config.yaml
vocab_size: 28
encoder_kernel_size: 3
text_encoder_mlp_ratio: 2
max_precond_dim: 512
batch_size: 512
lr_schedule: "wsd"
final_lr_fraction: 0
Rows from block 3 of the image encoder, named by matrix and row number. Rows with one number belong to one channel. Each number is 200 + 20 x the weight over its row's rms, rounded and kept within 0 to 999. All counts start at 0. After the name is the row's rms in percent of the matrix's.
# convs1: 3x3 conv (encoder.blocks.3.convs.1.weight, 56x56x3x3), inputs 0-3, a 3x3 kernel for each
# convs2: expand pointwise conv (encoder.blocks.3.convs.2.weight, 224x56x1x1, transposed), outputs 0-37
convs1.32,064,211,182,186,198,189,206,195,206,210,210,212,219,191,201,237,201,211,209,189,199,210,192,196,225,196,198,225,185,175,173,182,207,184,193,183,198
convs2.32,054,235,180,232,182,236,157,231,216,230,240,193,196,167,167,207,225,217,163,169,223,222,190,197,224,235,223,162,204,199,200,136,196,206,180,202,205,203,217
convs1.33,066,192,209,214,189,198,210,202,209,210,221,239,231,252,233,208,244,227,203,224,218,205,188,222,205,180,203,204,202,194,188,222,224,224,200,217,185
convs2.33,065,190,180,174,133,191,165,222,191,192,205,219,208,194,235,203,187,194,214,178,197,183,189,209,188,193,192,165,252,204,206,168,194,198,252,204,199,199,190
convs1.34,108,205,177,181,196,188,215,199,197,213,197,216,180,203,193,208,233,213,224,210,193,202,187,150,182,194,192,205,183,173,195,220,209,188,181,189,192
convs2.34,123,199,204,198,224,199,219,191,204,200,199,174,198,187,197,202,197,200,242,186,202,197,192,198,199,199,199,190,190,187,189,200,188,186,238,187,186,185,183
convs1.35,104,218,203,207,220,195,218,222,212,183,245,229,209,242,217,216,201,202,226,226,185,207,209,218,206,196,209,194,178,187,215,200,199,211,242,219,213
convs2.35,102,207,272,209,155,209,220,164,211,205,194,249,167,212,187,216,212,211,200,275,208,209,225,199,200,211,196,175,231,203,174,207,202,201,179,206,204,204,202
convs1.36,080,211,223,227,204,222,224,205,230,224,210,213,213,190,231,193,178,189,181,215,223,235,229,231,230,203,214,236,197,235,227,184,214,200,223,231,197
convs2.36,083,229,198,223,176,229,201,256,232,228,195,184,225,177,256,212,220,219,148,227,222,218,235,188,230,229,216,197,170,181,195,176,185,182,189,181,181,179,190
convs1.37,071,203,194,190,224,201,200,238,233,203,185,183,184,211,176,168,231,176,189,192,201,199,211,204,209,216,219,205,199,224,201,209,181,192,183,189,221
convs2.37,082,204,152,197,192,199,217,196,193,202,218,173,237,212,237,189,198,205,123,146,195,191,183,192,206,212,205,213,146,193,208,182,187,184,145,195,196,194,196
convs1.38,108,158,192,170,171,212,193,169,205,180,200,201,205,207,222,248,174,193,205,166,200,184,174,219,205,174,215,184,200,174,242,205,197,242,231,204,260
convs2.38,123,192,286,199,219,195,192,171,195,190,195,200,236,183,193,210,197,196,231,195,192,193,207,197,192,191,201,171,173,196,209,210,187,195,182,196,195,195,179
convs1.39,098,190,206,197,176,193,208,206,190,184,190,213,184,192,209,203,174,203,190,181,195,197,191,173,175,191,178,161,192,221,227,201,226,203,197,207,197
convs2.39,114,203,157,201,197,205,188,202,202,205,206,179,225,200,197,188,199,201,192,202,196,202,212,204,204,205,200,226,161,218,221,175,222,219,155,220,219,223,220
convs1.40,111,214,190,199,218,203,211,209,218,213,212,233,226,242,240,177,228,181,172,215,217,205,174,208,221,193,212,212,172,178,172,206,233,196,237,208,191
convs2.40,111,207,243,206,182,204,194,177,206,203,204,228,254,164,127,197,205,202,206,212,198,201,195,210,205,207,211,167,230,197,153,207,198,196,146,199,198,199,197
convs1.41,116,192,210,204,221,225,201,203,192,191,163,198,216,184,231,200,137,194,171,212,204,206,236,227,208,243,205,190,195,204,157,164,231,177,186,221,178
convs2.41,094,204,324,199,195,203,164,256,187,201,203,227,185,210,202,200,201,200,159,210,197,203,238,182,188,205,197,135,249,201,184,176,204,202,221,204,202,202,200
convs1.42,081,207,235,225,203,237,224,224,226,221,201,215,189,239,243,221,218,216,231,211,216,204,216,232,213,210,225,196,204,224,225,226,206,218,226,240,228
convs2.42,081,198,225,203,221,195,213,215,226,199,197,249,213,206,240,220,206,212,196,182,218,206,225,207,205,189,198,183,249,218,238,194,219,212,237,214,212,212,196
convs1.43,093,164,164,208,224,221,199,203,199,181,195,195,178,206,185,204,169,183,194,252,196,192,204,214,207,190,205,173,185,240,187,218,217,226,201,165,236
convs2.43,094,189,221,188,247,190,206,188,182,186,179,162,217,187,182,190,181,183,208,199,189,185,217,206,196,188,187,185,180,182,194,220,178,176,211,179,179,176,180
convs1.44,082,174,194,165,201,188,208,179,206,219,223,218,187,211,221,231,201,177,190,177,195,182,179,200,217,190,197,189,182,190,188,207,200,231,230,206,243
convs2.44,095,203,261,203,172,202,228,184,214,206,200,244,232,182,179,209,202,209,168,226,210,208,224,187,200,207,196,270,196,200,171,210,207,201,150,201,200,202,206
convs1.45,117,174,183,154,208,211,206,205,208,217,220,196,182,227,207,203,210,190,176,165,202,196,194,215,214,214,204,228,202,187,193,212,210,208,184,180,201
convs2.45,094,204,212,205,219,200,211,215,203,202,211,185,195,191,174,197,205,202,194,166,201,202,158,202,202,199,202,200,190,199,224,173,205,200,189,197,197,198,198
convs1.46,104,236,192,219,219,176,209,205,202,218,193,235,208,206,216,226,209,225,201,220,179,202,203,181,211,213,195,226,181,210,212,184,199,188,208,208,188
convs2.46,097,208,99,201,192,202,189,195,199,207,207,205,198,183,192,203,199,200,156,172,199,203,168,198,211,209,207,185,195,218,203,211,216,213,258,219,218,220,218
convs1.47,095,212,216,217,192,190,178,202,203,191,202,216,247,184,190,199,245,227,190,196,222,193,194,210,189,185,218,215,225,207,183,208,212,225,180,185,200
convs2.47,089,194,246,192,141,191,160,203,193,196,201,261,196,200,121,174,190,198,156,207,200,182,236,197,189,194,185,203,282,202,162,162,211,206,177,203,204,204,205
convs1.48,114,203,187,229,200,209,230,219,185,192,229,219,165,206,170,208,206,185,173,227,205,221,225,183,197,212,189,193,219,201,164,208,210,155,189,198,171
convs2.48,092,196,262,198,139,195,203,228,198,197,195,242,175,202,156,203,200,198,190,223,208,204,233,192,201,200,198,144,297,190,171,171,191,193,254,190,191,190,197
convs1.49,133,220,205,223,182,187,191,218,194,220,212,220,230,203,188,197,209,225,190,217,178,220,187,156,200,212,181,228,194,232,182,217,224,170,182,182,174
convs2.49,118,186,228,188,206,191,207,228,185,187,192,217,194,205,238,200,189,191,222,223,191,193,183,197,191,185,190,222,240,191,200,215,187,190,248,189,189,189,185